{
  "method": "mae",
  "encoder_parallel_block": false,
  "encoder_inner_norm": false
}
Rows from block 2 of the encoder, named by matrix and row number. Rows with one number belong to one neuron. Each number is 500 + 50 x the weight over its row's rms, rounded and kept within 0 to 999. All counts start at 0. Numbers have three digits each.
# fc1: MLP up (encoder.blocks.2.mlp.fc1.weight, 768x192), inputs 0-63
# fc2: MLP down (encoder.blocks.2.mlp.fc2.weight, 192x768, transposed), outputs 0-63
fc1.630:556577538527454588469528524547530410459495537540488430413515500502501578403571605497515505542486494507479538520504525410512475429477425528488504465461532472510553502469484471461462467486511556
fc1.631:520560520347471525530427481518577455472573554511510500415465483546491438474580551472631434523495447504473418489557391425451408355517465597468458482521486598485511473605477443485495471470480546
fc1.632:539483448605481498529412526464513440448477575557455447526488430479508513516572554602544534545457439479488502489396442499536443498388464483519454448550526558531488513387506464479430538446523496
fc1.633:470439508435542555456596536458534524539458610389517528452547535495466480536534443563503510526510516456528462471411486405478544485488479482529514466550627528419498521535458512565597513472551569
fc1.635:460447534401455471509504533553528485432552592449439517503418416513565482409533533468550499616476446502515492507606506464448451500495441395465476509567552575520536484472447530628493419449528568
fc1.636:601472520448496478562472480456519475425439539612546561502399524477511558439487517603512432507495418528589558401509555554532502461430512466518546538480507513524517503461585493465530524537531393
fc1.637:509550467436463508445452434543528469449438547452493473462457469552554489450560507495510383537522450466488552545534555509494490459556540510592450457534510517584538472556495529491507502516559441
fc1.638:584524442490524544464559489459511471466431576581486455379538454581548555566493468593488533507479484408542505544510397513549460480478503438591568541569512517528609503488470494452458521505537554
fc1.639:475512495576511498545433479503524443541537468614526574490452476511504503444490521457501534495452476506488480490378380478519461511467491515482529494539421542543471501448417529454570571466464433
fc1.640:490502514485430469454438393515528514598507451521443491533455488522586561511472538451598396464495466519543535413453446549382491462573543510446584472398553489444552575591522493491588610446429507
fc1.641:517501444503593537495469448564518507510384549610426486540484630509455513540514462563502556444558523531543517516430492473328490518487503513502472578480526505536500518452523502572465557496545475
fc1.642:529455438475546523368548530477509488538435538472595502409438460480521561543497512579505534404562496452486530450504483442533394542458524467493507571574535426545508541544596549518537577461525481
fc1.643:460404488452436517510532507465531543532468517504515490455497501470518540414507457635515517582514487496489424485416408442513391560509533428512524542587587452519509515522404554589586548569466525
fc1.644:531505506450549528454575527414531492583431397500471581579515526460484472493573529503525521447452437527490465451460509468441447523514554539521605474494474522413568606509504442616538546500606434
fc1.645:493496516555515463485532610542529388485535441558531528493504454398546572563500475521532349499540553496460587506568501433456506439465414427573550515440579481462465494542507541553503475542611365
fc1.648:552483523424500482627430572488522478486560567456468408524468486580468499494513524556601517488494461570489389543493534409500439518385454566474526525497570579498526524404572459498590504526441527
fc1.649:498484429487526471490525531581532534547466461497489456534568503533497571453469475518499547608577495510451454493502482513576455558483463453534541554447533469461549515433482472550536557568462561
fc1.650:491423476391526543578447450515530574546509542501467529540426475446477470530512466567500471450458482480558523438392464510514456419489445450479474557500532488494424655529529555489507533578529508
fc1.651:455571483523553379490423508459505454482590368543515571365522507516524483531447588560493383514501458485458465473459399474511480445532477547542518552531512568503550483612580455511529583446558370
fc1.652:490458578543480507565466509506531554497432562496544533522457505530506444440500534570578489514402521530481482464494526544461469446478527437405453411531455518516462561489511529432501489429515476
fc1.655:536553479579434484575525548457531439543496435547540498573508483493546586558570505472537436441533487529501539508512537481463516522563599506548540539424446469415477484561489550540485533578565490
fc1.656:601483503603524481433495489473537454570567437488510588445541518492496543470469514484487501481557485461442488456445514496537422484645455516505490470447422588496544521537505477590458520398614369
fc1.657:551556516497541479515503532588526446528468457565495542547493538407511532603459500522552360493465487356574563507539519512532524530476531405493518473489469446521473523534470637503504453493540366
fc1.659:522483500450491476508465500571528550602506426475441473528549486541565492581469552468572610415448430448527368504497579582473583488577439489538430501459431497514464556516612529518590519565491515
fc1.661:483439460563556445472521499495520457562501435482452541386514426488519539519569489602485507535531522468483526548369530519535513528518523447609644503520534549514499486534443453462564552521510530
fc1.662:525462538451440536465519516502537434481492484451498517443437510529512566394600489489500489560489434545407587554556478527419417500554559509525470497514394434414509479540552433476463457524485570
fc1.663:486471490491472515570453550546530535630474423506484550510500481440468503520511546563507452565535553496570525475537518561489499539490486438533518482425524569425430490517505555508528508543475424
fc1.664:480553446498516385607520480469521486514452423490525568568487442505483518531500433498553579449462499557587581505478495465476458522432572441503504536500500455449606581481597536502493504502500532
fc1.665:473473489489518480535475489539508496537420540505475621468520504543495479519568494612515438580529452535585474557426497573500531506489447408606457526541591591526471483516539523469513579508422562
fc1.666:539515488508517509492500484507531355482403426529553526573466444487556511517513493487533493490434454496495495488460503521584433501529570564481528590540467492531507550569598493588455594411574486
fc1.667:514454517565536424554433508498524540591496454490496441533536458505454496506525495502656516532504512506519471495548588512456435564531533526404575473527517532520506527489538484654530509520505459
fc1.668:591489521458482481430413426513519436580525532492528493484500507440441414582527567533539438451552504505525485529510631429488504482515469501438453439539532603480458516520473422462437542491591485
fc1.669:525555505526429570473532517526525574507537506446467564580471484409578479504568470435546478475501496437490533597482485409418474432526502529451551536476567559460468486495465481507532429539428520
fc1.670:500560442491481500529603486508533514602503494575442477589508576498504576466370499453498465496488483578578490431467439486465407495493464517560519530422531512479546533422458510510556579495429519
fc1.671:503394418530580431501524497452511429516477426556502468523462514533497581495538486555518465503558532542559508446499567486466488485528557499559563484515520464489477533562558550416513612493460469
fc1.672:450448512484454406501563489552486531443509518518480521549413487498576433495557482469544466511529551558615488523552421435552462480419545477325549554572532578502606520499457527514399443442519490
fc1.675:453521409481528449454544492421507453489435485545564608514565456511560450592536505535490540517524512455534452495458565554575529478526581548512544591546504478467549494486462513496505467484600529
fc1.676:478494454465557511497609487370496514474566477506502648531483462515512433546502497566513482540528514464541490543489475481550436471503591521469570552524553579503526538380493535542529535504500434
fc1.677:531546549478523443555454505471527556568531522496497485538549629449504475511495562549526438432417511583563418530431520538481526520433464556483480402474535550437450524457458458523508538500541398
fc1.678:416439549544486409525397505559539549536590438429502607521508492407479458449446573493535524584522458537454465481506497541506422459527485440486471518416512571399511495522553485537557469474575446
fc1.679:455514398527493522453549407548536535564518470515531602534550476507502484517484503478525554563556508487478474464469540483388421525505595447516451595383503482461445511432479606564566465530507576
fc1.682:601462526479459444520472511541537510525514494481550436439453484422457469449448525613533449479428451482543541441505480515611459488477453459489564476482531451449555588529531499474538574551484430
fc1.683:517441524547445521582492535454527445477427636594547437417446475578514538456627450603508425478360480532474501464502472473506488449482509452537473477561535517582507478519470570475482495427576456
fc1.684:446589497479437479478572423486538372584506440467565585415523545515529467485455564463510467475470491573449469482483511433464433469470571499559492506557426456393519537574484526549438489495486478
fc1.687:521471533466566490568546631491532529638397471468537519539547454407466550475454492627496495592485527501591468504519485565569503506462434431558513487562498490394493496487457547481471516576509383
fc1.688:559564446499435550515460471510540538555464558494507451535552523519483556474513606521495459533400536599446513498411472487479446532496550458455473450434550484540496490509413486443531530453530537
fc1.694:490608446535554415516448575536536455478514489521518451440474477558583537417449483576515566476546406444467444512567540564595517544441398477544543516521462462507525502427530511408537548445531457
fc2.630:496475527504552507431546539488462630526527517464509506497567530574459560559429408413446559588576424452452474545406556495446403639441534472498432554473534509479464557439510393523509424497504549
fc2.631:438445553464467546519561500417491523529463501451485560515466485467598483553515539389487518437556545486424523460493505511476530570478415454505561536437579507458466436512526490471426482415617585
fc2.632:505554460514540541458477555455512499618466435517535459502524516514420491554455443533440582471441559588474503457400514567474530520528416534601409480513437500446437494506538447528583549589450498
fc2.633:586491532536535433520466462613380506432485507457414527504473461509529443535533400459442532439432444497423518616436529544497480481542456426569491461530429489485472515515569525489539497505515549
fc2.635:571491464523481495513414510404447550487506406397466471571490537512564514599564600493512532483513431495424441532420434515473575488363562584479597482447473554514500534482485382496438472476547464
fc2.636:536484529362515601504435540462475403495521500583468564449603488547521549505466549591508466513462514471528494582524516423470491543564472484508631515465525530466519411456508476471581516466579440
fc2.637:501540519494560494488614547489390529557557457372518457509524527487561479494424446348450515499515585509456468497533509538538550494494464492570522541563521562496516525498493398544438486504477486
fc2.638:473550508408573523425579465530397497582409608491476455507590517431516462424508524470431539391532472482582471433501524404504465467477448569527499461480443421492472612537517535477470515445508487
fc2.639:510474585406516475530447479496472549600456398475469433531627499461528486617456471420474542485487520591477516525500579447435455472554418526512437530464472543344525514512497403507370476536473478
fc2.640:447520541588328502498592518445552509544565529486605415526561547588535555429519414539518437465485515524620476507551521463512473538465513517503617489404630506545597460486463468519502513476496572
fc2.641:450475498411544470443555544580421553501483511440461520547581526459517570493474464436425422540409521524463480434590505577471504609500504500505559487427542471436502454415577517593553432500525571
fc2.642:505473514498486568538479456541447592541548491526522524537328482498505526455489501519446479541426447551477502505478459588483557585508490466484551511541497445458477526551501553600374569585537475
fc2.643:480569441487578489511527548491441472450504444487422550536540442583525448526538412536493472524423580487468529493371394471527527525521510508544549377507396419441410486383505467531551564369433555
fc2.644:510536546476525577535523436405476547543541628521525510533458515453529462456513522523517539426529586542564480509564455438379543440534416441563450535482624518495470476525502543479445448548498494
fc2.645:453455523516482559500540498453518575437467550460386524554428537590478533520554556436537610497460420568528480547557515557516477533506591474467487558467526455467639592532550481500528523521490561
fc2.648:452524550423533458425559502453524476467534460443563638479495556471504472509409577512511457536461545572447377450574428508427458512546526413461505543538518491429553512554473502617504563452478488
fc2.649:570514522568528493629507518481461519520515553577537552569542462514497469413410470514476537422434510476486499476537505577499574545575530498490427419465477535600439492438555520516524527467562476
fc2.650:576455559495526507539547578460396481475516504300599520418400496593483553518477477465452457441458526491459521456422500511562483499563516575489451433502546484532491547541471446528514492495539511
fc2.651:489532423422414481559528512481425479509488434556466565521436523424495514651542470322471480414484515457458553456524511445454505492516444533540476588481502514458506554626510612492537418482526370
fc2.652:437474472506496580361543518494387548568449518422471487546552532501497483525539576558379464505493543459574532556414470483523530478480461493579582624488506575505555502415475531500508484542562494
fc2.655:521515503557565453422467580566517495490462562518443432499437464458477436583510378523487519637526570533485583557459578507546527502435458507518480449566497536512433482464453461495423488480481425
fc2.656:535500475510395507539550573483537547570476428568567491456416536495506539602521424501540525475551474532599510407525495431526492498541507455493446516519504480522517559518524552437483507414496405
fc2.657:445448483488490466544455520549350498536524479439474453488501472619476454517460482427514564451456491436411520513455504433516511502503547411483528535499533381475529543567555489389533461499530577
fc2.659:457498460512432490508414425513537564429496547468548513617391507465438532557471513528493512545552447524594545455493487460506616458491584535524351510386443547484519519488471599476470400498519531
fc2.661:499414481525455451592524536467440519552462515529568505557558439411529390453490451544418569451554506530578448433516559530567546466468453501517554494488495523456489534480564470522450497433516456
fc2.662:532535544468552497596425510502457551482534472529397561507515525555479394527529401501490389452518455486498547587417553513428538476477549460496525486476527528443475491506503501491478510537549387
fc2.663:536512568569495509435545496567444466533589512462479477478565520494457558481507474476436558434450445510420444464472595445571444498484521547503558449518425462539495391548460433499519475471564496
fc2.664:475487540368517556507495520537485555546585529566508509445518506553456478506461502454485489472550530448536525529554542534541547437584400544471518449469519522529548535542462441484503469520428535
fc2.665:442463488407472488475496581529433470517397544477481514592453493447487453563524475412416571539575650492506520487558581532481528535498505480535462616504500547419523542522494497510508468555428426
fc2.666:504537458507578539475523558442411553513508491456508458495535511524528518451542457553507573470512503447432459495462464505545553585449456490549459522598413459509446480450512425503542550582379562
fc2.667:557515467546425515523537514457494489469408454483532451467516490517531498436493512563589483475553481577423512482450537462591462459558463582513535412535558493579458520478548508489483510412454405
fc2.668:516468504416505510445519470561420526484521433486473508439504517513546512508589486481389516555537552431477607454567524525528541402468522496534555618432461433448513541576517535526470523576558550
fc2.669:487458378465496520490477502507461374558547441509524426420568470538416592497392547570386508512485510607471534471458550528474546565491511511584471412507507464475596473548491576516551500551494453
fc2.670:509500531526473534438501479519408468383465470514454513490546516517521448520629477564458589545515515400494544556497495498507581442461488517549514605472457465532526516497510548513454487560562504
fc2.671:428521530505429510484531484435411486393522561517479531505484499509435424511539526434488504471514511484438548443448492515537575522435413520567495430542511487583549525481501462528457455470531541
fc2.672:513418514552443479515478420461387647438620471360510507578511488533547462452502487454515475523569471570536584491491385451528470459489577503395542514500494489489541499495477522487527493382474552
fc2.675:457474486491478459458542478559461502608462499509469464444466529611510468488433556439429519430531469534428464502451507480509463516477586499497459597455509453542480559562518472423502527414545529
fc2.676:428496556494541480505539519491370513587488488441484504432512517588524458493522487388461513463447457577478448465575496514459460507439565509477459539442561442468453602477533486508517469553522535
fc2.677:503456496472455523510520496564379530468528498576572470541461469458517523448411466519491475493525482527525589408492408502546468479488481447461575513459505509515536536539549513578506532489481508
fc2.678:521556528476451571443544565484542443458366529473537427503592468546485546523540510530490474468412563427590474471532524435472546500460497503477493472531437472495573470507500488510508492521483461
fc2.679:581442467541517519506574402525382489514538448545401426528499469476491458555545560520447526413548450472506454478460508453559592536449528519532538439483473560535481510534500468388399465508513566
fc2.682:486547554474475583442539506545487458493552455473534572522410496499524538480504528494453521469564448591424473607533496388466510599459489566455442513553402510554507440502468468477362525549510552
fc2.683:513562517500540544498568516451440563587493483466502498489626532426487558475521573480466510524451581483609522547404490482472463516477449494511503602500498577451524496405461474592435466517525528
fc2.684:534514492460491551561498531483516536460560503476511503418531447494496494585455507483531475573532537420458519492454486383454472510526383493578463551526514480503511499600636510564579499495511453
fc2.687:567537444511615534413564703509427460575508467496486446510449505563474507550495455483442545488495490485539479481437460556513509563487521555433538539534495489513509544514510399486520545539377575
fc2.688:390459550455495485508535403543458517418526484446540566476505559514503559529555533503509497552442510525454503516532430479470590367519496587490477540456410431514471508518499539416544451509450544
fc2.694:536466529388552442497531489460359525516460585423550554477639546492498428478476488442518472489570471486598461408498527408469445501490483439469521545446466596485507580555539471470477479434531541